Rows from block 5 of a small sound classifier, named by matrix and row number. Rows with one number within an expert belong to one neuron, the router's apart. Each number is 50 + 15 x the weight over its row's rms, rounded and kept within 0 to 99. All counts start at 0. After the name is the row's rms in percent of the matrix's.
After each expert's rows are labels from the 100 clips, of 14848, where the router gives the expert most weight on average: "strongest on" is what is common among them; "loudest" is the band of the loudest frequency at the time of the peak. Only what is clearly more common there than usual is listed. The data: synthesised imitations of 52 everyday sounds, one a clip. In brackets: how many of the 100, against the usual share in percent.
# router: router (model.blocks.5.mlp.router.weight, 32x192), inputs 0-191
# up: expert up (model.blocks.5.mlp.up, 32x192x192), inputs 0-191
# down: expert down (model.blocks.5.mlp.down, 32x192x192, transposed), outputs 0-191

# expert 10
router.10 115:42 15 16 46 93 47 54 60 55 51 51 53 34 62 64 37 32 63 76 53 34 44 51 63 71 35 55 61 37 80 55 58 46 62 20 40 65 71 62 55 57 54 36 36 24 43 85 50 64 47 55 30 52 65 51 54 61 44 40 34 47 47 62 61 51 43 51 73 28 45 23 66 35 55 42 19 55 71 64 59 79 58 39 46 39 35 47 58 60 76 68 27 43 42 36 52 42 36 63 53 66 53 80 62 29 38 45 37 45 42 40 35 41 28 19 49 47 55 57 43 32 50 47 53 62 52 44 63 62 75 59 28 50 71 65 46 86 64 69 56 63 41 36 46 43 38 40 37 74 52 72 39 17 57 43 31 79 35 64 47 50 34 65 67 39 61 43 57 29 40 36 46 56 75 76 38 55 59 34 45 42 73 30 50 50 36 78 36 59 72 39 52
up.1 091:33 51 15 50 79 61 48 30 56 57 35 79 71 54 47 53 44 85 50 67 40 36 52 64 69 59 54 42 65 52 40 55 45 62 57 73 77 67 32 43 41 39 67 20 52 43 52 23 27 66 63 39 55 80 52 81 47 72 45 31 45 83 44 62 62 54 62 61 66 63 45 71 29 51 43 30 55 40 42 42 46 53 62 12 60 23 06 51 72 29 35 45 39 24 53 51 27 50 67 55 26 25 43 30 35 51 30 60 41 60 25 46 49 54 46 73 72 54 56 69 51 52 46 25 36 42 31 41 43 54 51 21 45 54 35 59 40 38 56 65 53 45 49 64 47 61 53 40 49 49 47 84 52 56 56 48 51 74 35 42 63 53 46 35 64 28 48 22 44 53 80 48 48 60 55 57 46 20 57 33 26 47 51 48 68 51 54 45 77 42 69 53
down.1 095:55 46 21 56 56 63 50 48 36 53 51 39 70 38 38 71 66 45 39 32 53 35 54 52 45 46 46 52 48 29 29 34 78 45 59 58 63 34 63 66 47 23 71 40 80 32 45 35 40 64 63 45 38 54 53 58 48 54 44 27 31 49 33 43 42 77 34 41 81 55 20 49 58 31 57 37 45 59 43 63 47 43 41 51 73 34 27 44 32 36 46 39 21 33 51 44 29 49 29 60 62 35 50 45 57 53 32 67 46 61 46 66 52 56 61 66 62 69 36 53 39 37 55 53 88 45 34 22 51 31 61 47 59 62 16 41 54 28 49 24 66 52 70 37 48 68 77 70 40 30 49 55 46 70 53 78 40 47 46 99 51 24 48 48 56 18 49 40 45 43 50 62 49 47 72 42 82 51 54 82 44 47 67 82 59 39 35 59 53 31 83 42
strongest on: nature (95 vs 13.7); waves (94 vs 1.9)
loudest: 1000 to 2000 Hz (31 vs 11.8)

# expert 3
router.3 117:67 33 48 63 34 69 59 48 29 57 54 57 31 78 13 33 59 57 41 25 44 40 74 58 27 70 32 36 20 41 26 29 22 34 57 67 45 49 40 49 25 45 61 50 66 56 43 55 61 46 42 33 29 61 62 74 36 35 62 68 42 32 63 21 41 58 48 44 61 68 35 39 53 33 68 48 64 45 55 34 45 62 69 76 37 43 53 50 57 33 78 74 40 38 22 38 37 37 19 51 49 32 38 62 36 65 52 46 36 30 42 71 63 71 67 61 48 49 50 20 73 40 48 56 55 58 43 65 39 64 45 68 36 57 56 57 58 36 64 57 52 63 48 59 54 28 26 65 29 40 45 48 57 55 32 69 62 67 51 29 75 49 68 78 26 75 61 61 52 56 55 50 55 34 46 27 58 52 44 68 32 71 61 43 33 80 23 49 43 79 55 38
up.0 086:36 57 32 41 63 59 45 43 96 44 24 48 64 09 35 78 46 62 53 72 63 61 26 32 74 47 38 49 82 43 88 59 45 46 57 51 62 48 52 45 57 44 43 57 43 45 65 48 66 44 68 62 43 48 31 27 66 59 49 29 81 73 36 63 68 48 45 59 47 43 51 67 30 66 46 44 38 30 31 48 43 43 37 48 54 45 81 76 65 51 28 41 72 73 51 69 50 66 64 39 32 45 70 65 53 52 63 50 39 63 55 50 55 16 39 45 47 42 57 36 46 58 31 55 50 34 14 51 59 36 54 41 74 53 32 03 41 65 41 52 68 48 43 50 36 48 48 49 40 70 51 68 46 82 61 43 46 48 59 63 25 76 24 50 49 40 68 37 56 44 51 64 31 70 50 72 36 63 34 49 75 28 33 50 59 21 60 54 53 46 40 55
down.0 080:51 56 52 42 32 39 57 38 37 64 66 40 61 44 52 48 17 32 50 48 75 55 08 37 52 47 53 57 57 62 52 52 32 67 58 59 38 54 32 29 68 36 56 38 45 43 49 15 57 66 56 55 80 51 64 44 48 25 82 68 64 35 56 24 65 48 50 62 37 32 42 54 74 69 67 53 36 45 16 74 32 55 56 68 39 44 50 77 50 54 47 54 47 45 80 57 76 62 59 43 23 74 41 59 62 62 29 31 42 35 60 39 33 50 59 39 73 37 37 63 69 57 55 50 56 85 69 73 04 55 66 51 35 54 66 56 51 38 37 42 16 34 42 42 38 33 44 57 40 53 63 59 20 75 80 67 41 46 63 47 62 41 62 42 58 59 76 57 36 64 29 26 67 61 40 56 62 34 51 50 56 51 50 42 54 26 42 53 41 38 24 48
strongest on: machines and effects (78 vs 21.7); electric buzz (62 vs 1.9)
loudest: 250 to 500 Hz (37 vs 10.1)

# expert 23
router.23 125:51 53 58 80 10 54 61 46 56 59 22 49 63 49 47 51 74 36 35 40 57 42 40 44 35 44 48 38 71 32 32 53 36 42 59 27 64 28 70 14 56 36 51 34 54 61 28 50 41 65 62 37 43 41 67 51 37 54 83 53 52 58 71 41 53 51 45 22 37 55 43 35 53 41 34 72 55 55 35 53 22 39 73 24 44 71 41 64 40 40 44 68 54 47 57 52 53 25 11 33 46 51 26 18 59 31 49 50 59 98 41 63 71 57 27 80 37 56 58 47 46 35 23 47 58 56 60 64 41 51 43 40 58 35 50 48 49 44 67 37 37 56 49 16 76 45 35 58 62 58 77 76 69 71 58 67 43 50 63 35 58 57 39 54 39 53 78 42 46 59 68 50 31 65 68 68 46 48 69 86 63 40 50 37 40 57 45 58 30 62 57 31
up.1 091:61 27 50 57 12 39 47 53 18 47 25 52 59 63 74 62 49 36 42 67 54 46 47 52 53 28 45 57 39 49 26 90 54 75 18 23 45 38 36 48 73 38 38 51 52 62 43 61 59 57 61 37 22 34 38 43 48 43 55 55 30 38 57 41 60 40 23 32 40 33 61 59 62 30 50 73 45 63 32 65 30 44 45 21 95 48 25 49 21 40 35 63 58 45 57 49 56 47 29 34 44 54 47 53 60 45 28 51 68 66 57 50 45 38 44 67 33 67 28 41 45 37 38 68 66 47 61 49 53 67 41 37 61 47 27 57 39 59 71 51 53 81 60 43 81 33 66 44 92 52 52 65 55 85 35 58 65 31 66 67 47 47 49 71 38 38 79 29 37 45 59 44 58 76 56 61 68 46 68 59 60 31 54 63 43 42 40 48 44 46 72 44
down.1 093:51 43 51 57 61 38 79 26 49 60 73 55 23 36 56 40 42 48 27 27 54 73 78 53 48 44 32 30 56 63 69 48 26 69 48 78 52 50 50 65 39 56 29 27 64 54 75 61 22 33 34 49 56 34 44 63 54 63 50 50 77 61 48 29 72 42 51 45 48 63 59 69 44 69 56 26 51 49 50 36 41 60 79 49 40 50 74 29 55 42 70 46 77 45 27 60 63 61 69 68 50 42 59 69 47 53 54 41 57 42 48 39 35 54 66 42 34 48 53 38 61 18 33 36 48 13 73 44 13 74 41 37 39 53 65 55 41 42 52 64 39 61 55 72 35 66 54 46 66 53 56 65 32 08 53 52 62 62 40 61 58 50 63 27 51 36 33 43 39 29 31 36 65 21 48 51 23 31 38 61 13 45 32 54 51 46 42 45 67 50 50 91
strongest on: signals (84 vs 11.4); whistle (81 vs 1.8)
loudest: 2000 to 4000 Hz (80 vs 9.1)

# expert 0
router.0 121:61 51 42 33 53 48 73 66 24 60 39 60 65 29 59 40 59 31 30 37 31 41 40 73 73 35 56 67 40 71 64 40 61 59 39 80 61 51 12 65 65 61 40 63 28 30 18 56 66 69 59 34 25 43 50 48 70 54 45 79 30 69 36 59 70 56 50 48 43 67 66 60 49 66 48 74 76 45 33 29 39 43 57 40 54 54 31 23 41 27 20 62 42 40 74 65 38 51 60 29 59 44 37 33 29 34 57 72 84 69 59 49 52 76 55 51 65 31 32 52 55 70 54 21 54 31 54 66 54 28 43 32 59 29 32 62 40 49 45 62 41 54 39 81 59 31 72 47 55 57 58 76 52 66 59 32 36 39 33 67 46 52 51 31 61 33 35 54 64 41 67 46 51 24 49 56 20 45 56 40 52 48 54 60 43 68 51 60 70 31 64 54
up.1 107:58 89 59 54 33 61 41 48 43 34 37 51 66 78 41 57 58 72 52 57 68 24 54 51 61 56 22 23 48 28 37 45 34 43 58 41 57 58 62 56 40 29 50 49 62 58 32 55 72 29 51 36 41 52 80 37 58 71 48 43 51 46 65 64 43 46 52 49 13 57 68 18 54 39 51 43 50 28 79 88 17 64 51 52 44 38 45 52 77 61 99 45 52 44 60 49 52 58 67 48 44 59 50 62 53 41 59 55 49 52 32 50 71 55 04 47 17 72 58 46 29 54 55 52 59 34 51 41 38 43 59 63 33 40 57 50 51 47 63 62 35 64 61 30 70 50 36 43 24 63 75 53 58 41 54 19 41 37 14 59 38 46 43 47 70 46 54 54 53 83 76 53 35 30 56 50 47 62 60 54 71 58 45 11 64 61 42 41 37 56 47 45
down.1 118:20 70 64 84 48 74 60 38 46 59 42 70 60 60 45 49 46 64 48 73 42 38 43 55 39 40 37 76 38 58 41 50 56 29 60 28 67 68 69 38 52 37 55 49 52 46 63 66 75 64 53 76 28 76 57 41 58 57 43 50 51 38 50 66 40 31 36 49 39 56 39 55 30 29 40 21 46 59 52 61 71 65 29 39 40 17 46 52 54 64 72 59 43 57 57 80 44 22 71 44 80 50 67 61 41 69 46 47 35 50 28 47 41 45 36 48 27 39 49 43 64 33 76 58 75 51 48 23 43 49 70 61 55 36 66 36 36 24 39 40 42 55 40 25 06 52 59 62 38 72 73 38 37 53 57 23 46 30 50 43 31 46 49 74 78 43 47 51 40 60 71 70 51 55 51 33 57 77 23 68 55 65 42 24 43 35 73 42 64 46 28 63
strongest on: people (96 vs 14.9); speech (58 vs 1.9); chatter (36 vs 1.7)
loudest: 500 to 1000 Hz (37 vs 14.5); 250 to 500 Hz (27 vs 10.1)

# expert 6
router.6 073:44 40 44 51 57 56 52 52 43 61 81 43 35 32 56 56 56 73 70 41 60 52 65 42 49 46 42 53 66 41 66 46 17 47 50 52 42 39 76 38 37 59 38 22 48 59 47 64 51 38 90 44 21 47 43 55 38 44 70 20 49 48 48 85 52 45 62 72 29 46 44 60 18 54 53 48 61 71 81 44 68 46 29 70 34 60 71 33 36 64 53 49 45 52 26 56 45 23 72 75 58 51 50 45 64 38 31 51 30 49 47 40 48 73 23 42 37 81 71 21 61 58 60 41 50 61 44 67 36 71 58 41 38 73 63 37 52 88 49 57 38 63 68 44 46 82 50 40 53 47 34 60 46 24 75 37 54 53 66 55 38 75 79 61 43 81 41 35 36 47 66 47 28 48 54 54 45 58 56 42 38 24 61 43 38 70 67 46 78 65 27 38
up.1 109:85 49 65 16 47 31 51 49 49 39 37 82 50 51 48 62 53 42 58 52 43 54 45 66 61 56 67 49 61 48 57 59 39 06 67 50 43 29 43 35 45 48 49 54 45 44 33 82 46 44 67 40 49 63 72 24 57 39 49 40 15 43 39 57 63 65 57 61 44 91 37 90 44 61 30 57 29 43 57 56 53 78 66 42 42 34 67 57 36 53 28 58 41 47 61 70 55 44 65 61 39 28 19 43 36 40 58 50 50 43 42 59 56 68 27 50 69 64 45 38 29 29 38 24 52 25 71 61 33 43 43 50 58 46 51 73 31 49 46 49 27 69 60 57 66 68 41 28 41 28 55 72 60 49 56 58 82 55 47 56 48 31 30 43 54 46 40 54 68 58 63 56 24 71 68 48 65 25 38 22 50 23 65 50 53 52 67 93 60 58 53 42
down.1 109:47 36 53 54 34 39 39 68 17 42 74 61 55 54 53 46 32 50 54 78 70 43 42 47 46 36 81 72 10 59 60 68 30 21 44 56 55 65 59 47 60 51 61 50 64 55 62 41 43 37 33 66 52 57 53 39 48 56 42 22 47 52 46 51 57 67 46 47 66 46 39 50 47 58 57 50 24 67 59 53 25 72 44 23 39 52 54 71 63 79 57 64 67 53 39 55 53 51 60 47 60 54 49 68 57 33 42 66 37 46 59 36 70 30 29 45 42 31 36 41 48 65 89 77 52 42 53 36 54 50 36 55 82 46 47 39 44 70 80 78 69 32 27 69 58 05 34 58 49 44 66 19 45 49 53 32 44 28 45 40 41 34 57 46 41 46 48 71 21 22 52 34 38 67 56 41 69 33 25 37 77 72 54 56 87 42 42 69 42 62 46 39
strongest on: reverberation (71 vs 34.9); text has "room" (71 vs 34.9); text has "reverberant" (71 vs 34.9); muffled (low-pass) (33 vs 12)
loudest: 1000 to 2000 Hz (33 vs 11.8); 500 to 1000 Hz (33 vs 14.5)

# expert 16
router.16 122:73 59 48 46 73 45 36 69 31 63 09 50 52 52 62 28 24 43 38 36 69 38 37 59 32 28 40 50 54 50 46 63 31 73 52 65 78 70 37 33 29 36 52 36 35 62 80 29 58 64 50 56 75 55 55 46 46 63 55 78 68 44 54 30 51 29 58 64 68 48 24 50 52 42 37 57 50 34 52 52 28 73 51 38 44 39 38 74 73 29 62 62 68 53 57 43 72 44 35 41 61 76 53 47 29 42 67 53 75 43 55 22 42 34 58 73 50 37 51 83 33 57 52 38 42 62 73 50 43 34 62 60 58 73 57 46 44 21 51 24 43 41 34 49 23 21 15 67 50 57 50 52 39 44 40 61 67 33 46 28 48 63 29 63 63 48 26 36 38 59 58 55 44 59 63 45 74 25 62 56 72 70 50 66 45 28 43 25 49 42 62 60
up.5 098:55 51 32 56 45 73 71 44 67 39 47 42 62 64 44 74 83 59 36 75 05 43 21 67 76 47 53 38 34 47 56 68 42 50 36 80 44 57 73 54 47 39 34 53 63 07 47 47 42 42 56 29 14 52 49 69 65 70 59 16 49 32 33 90 25 42 56 72 50 61 64 49 46 54 37 23 69 49 63 58 64 52 41 45 63 34 46 49 66 61 71 31 27 52 66 26 23 58 63 58 56 55 58 36 46 31 51 62 35 43 48 40 47 59 13 45 60 61 49 37 51 46 55 24 41 46 55 58 56 54 65 65 64 31 45 31 56 68 67 75 74 53 38 61 49 49 35 46 32 61 76 40 66 55 54 34 55 41 48 63 47 37 85 52 46 48 41 28 34 61 62 55 60 22 60 56 50 55 39 53 44 54 46 48 79 28 69 39 56 34 56 42
down.5 102:35 48 50 67 63 68 63 48 44 40 62 52 71 58 42 52 64 72 33 58 46 40 67 47 66 47 22 49 41 44 09 65 45 38 64 62 24 38 36 60 60 30 45 72 72 27 37 55 59 43 55 37 41 76 36 37 91 74 35 36 47 38 31 62 28 63 75 58 56 65 68 42 44 59 66 16 53 53 42 76 57 69 58 57 45 54 42 13 43 57 54 31 30 28 59 29 26 48 78 66 67 46 72 57 55 51 47 50 57 60 47 46 49 55 33 26 39 47 44 37 69 55 65 29 48 09 37 51 47 31 68 58 13 24 77 46 51 56 53 56 48 62 39 43 64 46 46 53 42 43 70 60 69 44 74 36 24 49 40 73 46 30 60 67 72 21 46 49 57 58 54 62 55 23 62 44 46 57 42 58 48 88 32 33 54 43 46 44 62 53 57 48
strongest on: household (82 vs 19); glass breaking (78 vs 2)
loudest: 4000 to 8000 Hz (41 vs 12.2)

# expert 2
router.2 080:21 43 46 44 54 59 43 60 50 51 89 69 13 50 68 48 64 73 52 48 51 42 56 61 35 43 35 30 64 33 40 68 38 34 34 46 49 37 76 42 44 56 41 10 53 59 54 69 80 41 69 41 41 37 43 49 54 41 50 37 73 30 58 75 55 43 51 61 31 58 72 65 21 68 50 49 39 52 94 44 80 37 44 71 23 33 70 15 51 59 58 36 46 45 43 51 48 27 76 44 52 61 69 16 48 57 39 43 35 35 62 46 37 42 46 72 43 72 57 37 52 57 69 77 29 51 51 71 43 62 54 48 28 55 66 38 50 65 43 67 48 66 67 49 53 46 54 47 57 25 39 62 42 38 60 56 12 44 49 38 23 49 73 60 45 66 53 23 22 37 67 34 46 37 40 53 43 53 71 46 34 39 52 32 27 54 68 55 66 53 42 50
up.1 107:45 49 71 77 66 61 60 44 74 51 50 55 45 53 55 42 42 71 67 57 38 51 63 58 22 41 40 62 39 64 35 51 46 42 45 10 59 76 63 70 39 37 49 23 28 70 61 62 42 53 63 62 38 31 34 67 56 49 44 68 67 35 45 29 44 28 65 30 43 34 50 42 40 34 33 48 53 43 46 49 62 72 37 54 66 51 32 33 35 43 52 58 65 30 51 42 93 38 51 62 66 74 70 52 21 56 26 29 34 53 49 65 18 35 50 47 41 65 63 58 42 61 61 54 47 59 39 21 45 51 36 99 57 66 55 41 19 71 43 49 46 49 42 37 51 36 52 66 62 67 65 58 25 46 33 47 44 29 70 45 33 53 57 67 52 51 45 44 48 44 35 63 70 41 40 50 71 40 77 99 35 67 57 60 41 63 68 20 53 36 53 52
down.1 107:52 47 47 65 59 52 44 25 21 65 79 42 61 48 28 63 59 51 43 50 62 57 39 45 53 36 76 38 23 31 62 54 45 44 45 53 40 72 25 56 49 26 63 62 67 38 77 43 04 32 36 41 36 71 38 45 41 37 54 48 31 24 44 39 69 84 41 55 63 49 53 24 65 69 63 71 60 55 25 66 40 29 40 30 44 41 38 64 52 67 60 47 27 30 38 67 44 46 39 41 61 32 36 44 48 43 30 68 37 69 35 28 82 48 37 35 42 63 20 45 47 51 43 70 63 50 53 54 58 53 47 36 35 50 24 45 28 42 71 65 48 52 36 59 53 25 39 55 33 56 64 57 47 67 52 85 50 35 57 50 62 41 65 42 68 91 61 55 46 46 66 56 58 54 27 75 85 80 37 30 47 65 58 50 65 44 68 56 51 66 68 40
strongest on: people (53 vs 14.9); footsteps (52 vs 2); white noise (44 vs 12.1)
loudest: 4000 to 8000 Hz (44 vs 12.2)

# expert 15
router.15 105:38 72 71 54 27 42 24 57 61 45 63 37 65 52 44 67 68 62 44 54 60 53 49 32 31 65 24 41 80 19 41 49 51 37 19 18 46 43 61 35 56 53 79 60 50 82 50 35 50 31 47 56 61 43 29 64 17 32 75 46 33 62 35 65 29 41 56 35 66 44 53 39 38 57 62 67 38 59 61 39 50 72 64 48 35 69 32 55 36 55 45 63 63 65 70 49 61 47 24 70 41 55 74 34 52 60 39 45 64 67 66 89 55 43 63 65 77 14 65 50 44 62 65 67 63 57 80 50 55 67 62 34 65 41 31 40 32 64 36 08 48 37 44 24 59 51 74 44 48 66 40 48 56 58 57 56 45 57 53 47 62 54 50 57 47 50 49 41 64 27 38 62 33 79 57 32 63 49 33 53 34 37 27 55 43 48 34 59 28 56 23 67
up.1 096:63 36 31 51 79 73 71 41 45 54 41 53 45 53 35 58 37 44 60 44 42 30 39 77 67 57 48 38 46 38 50 46 32 45 57 80 48 68 46 67 46 48 44 30 35 45 62 81 38 51 48 18 40 38 61 37 57 78 33 54 73 50 49 41 73 30 54 50 41 96 42 48 61 43 40 30 59 15 50 26 59 59 40 53 72 58 54 31 59 49 69 63 49 56 43 60 41 62 77 26 63 45 48 78 35 42 59 55 35 52 59 50 24 47 42 19 39 43 45 49 46 43 19 45 19 38 26 79 25 36 40 59 44 43 57 34 55 34 48 86 58 64 70 68 29 61 27 45 27 37 68 82 51 77 69 78 72 70 49 53 24 48 52 59 50 53 45 60 50 56 67 49 61 28 40 69 30 42 47 55 44 62 56 60 38 31 58 43 50 62 66 57
down.1 079:71 37 23 43 33 52 37 33 58 38 36 28 68 74 30 49 37 38 41 41 55 28 30 39 66 54 68 21 43 33 68 39 54 56 48 43 33 61 41 51 69 30 51 51 31 42 53 21 37 35 69 49 37 43 40 48 48 38 72 55 47 28 33 58 57 59 61 51 75 43 37 37 59 58 54 62 49 56 43 66 51 57 50 68 75 72 48 68 73 36 38 58 31 46 57 06 59 45 23 24 24 67 63 71 57 25 55 83 72 71 58 49 30 69 44 47 75 26 63 52 47 71 44 57 48 56 67 59 37 42 76 50 71 59 33 53 54 63 50 44 56 35 50 56 53 49 43 73 28 81 47 63 63 52 49 75 69 47 30 75 46 51 54 37 37 41 37 55 43 74 36 54 58 84 40 60 35 20 26 89 51 62 52 56 72 47 45 66 53 50 58 57
strongest on: crying baby (59 vs 1.7); phone ringing (40 vs 2.1)
loudest: 1000 to 2000 Hz (31 vs 11.8)

# expert 21
router.21 079:35 36 48 55 45 58 43 58 62 54 69 62 33 53 50 55 58 55 67 59 62 44 58 30 57 40 41 45 78 29 43 65 39 48 44 45 40 36 54 40 36 41 59 22 66 63 38 50 45 14 46 72 28 38 38 59 46 47 71 29 63 48 49 79 62 09 62 60 42 48 58 69 20 69 53 42 51 57 79 42 76 56 24 71 34 68 63 27 43 71 53 47 40 51 21 72 64 37 65 58 37 67 58 33 70 71 35 42 34 53 77 34 43 48 43 51 31 60 62 42 52 48 45 47 50 78 57 86 57 51 59 44 50 61 72 37 70 97 45 71 50 56 72 35 40 51 50 27 57 49 45 53 56 43 72 29 47 70 74 47 42 47 75 51 37 62 46 17 31 59 75 42 41 39 53 70 46 53 64 57 30 35 38 37 27 47 64 71 71 50 31 72
up.1 102:39 57 46 42 30 40 42 69 37 67 41 41 66 37 51 53 44 28 46 41 65 43 43 36 30 36 39 73 50 60 40 50 64 50 41 49 78 97 49 30 63 75 63 75 54 51 57 43 59 62 37 60 51 60 39 43 65 51 28 49 68 64 29 54 64 56 48 29 50 36 49 31 48 35 50 71 61 53 47 77 16 40 48 40 57 46 43 27 43 49 48 85 60 49 50 45 58 62 19 18 33 22 40 55 35 36 71 63 48 57 50 42 94 43 31 38 54 45 50 56 43 67 65 34 75 36 35 50 60 37 43 53 75 47 30 50 47 33 29 50 53 24 46 54 67 35 89 61 22 53 77 55 41 75 46 37 37 47 61 83 47 65 44 36 47 29 21 37 48 34 62 58 45 67 49 44 51 61 56 81 45 67 46 73 72 41 29 59 35 43 74 50
down.1 100:53 55 52 87 74 70 67 47 17 57 54 88 20 68 68 44 40 53 55 60 49 53 49 71 32 31 43 70 27 48 30 60 16 41 48 75 39 43 48 36 54 31 54 42 50 43 55 59 62 72 48 43 39 57 37 44 79 56 29 59 54 41 58 50 50 58 41 57 42 68 33 34 28 25 48 44 47 31 37 48 61 45 45 41 65 51 29 47 26 43 75 43 52 62 19 42 36 37 60 68 67 37 23 68 52 75 31 45 56 58 42 51 64 61 49 63 22 35 47 32 56 40 86 65 44 59 28 53 49 65 34 57 56 74 64 36 45 45 38 45 58 51 18 57 53 62 48 68 54 48 88 35 48 34 52 55 37 39 60 45 30 64 82 62 40 64 66 59 82 27 48 49 59 36 39 56 43 71 46 51 36 79 47 61 32 73 55 31 36 34 61 72
strongest on: beeping (32 vs 1.8); signals (32 vs 11.4)
loudest: 1000 to 2000 Hz (43 vs 11.8)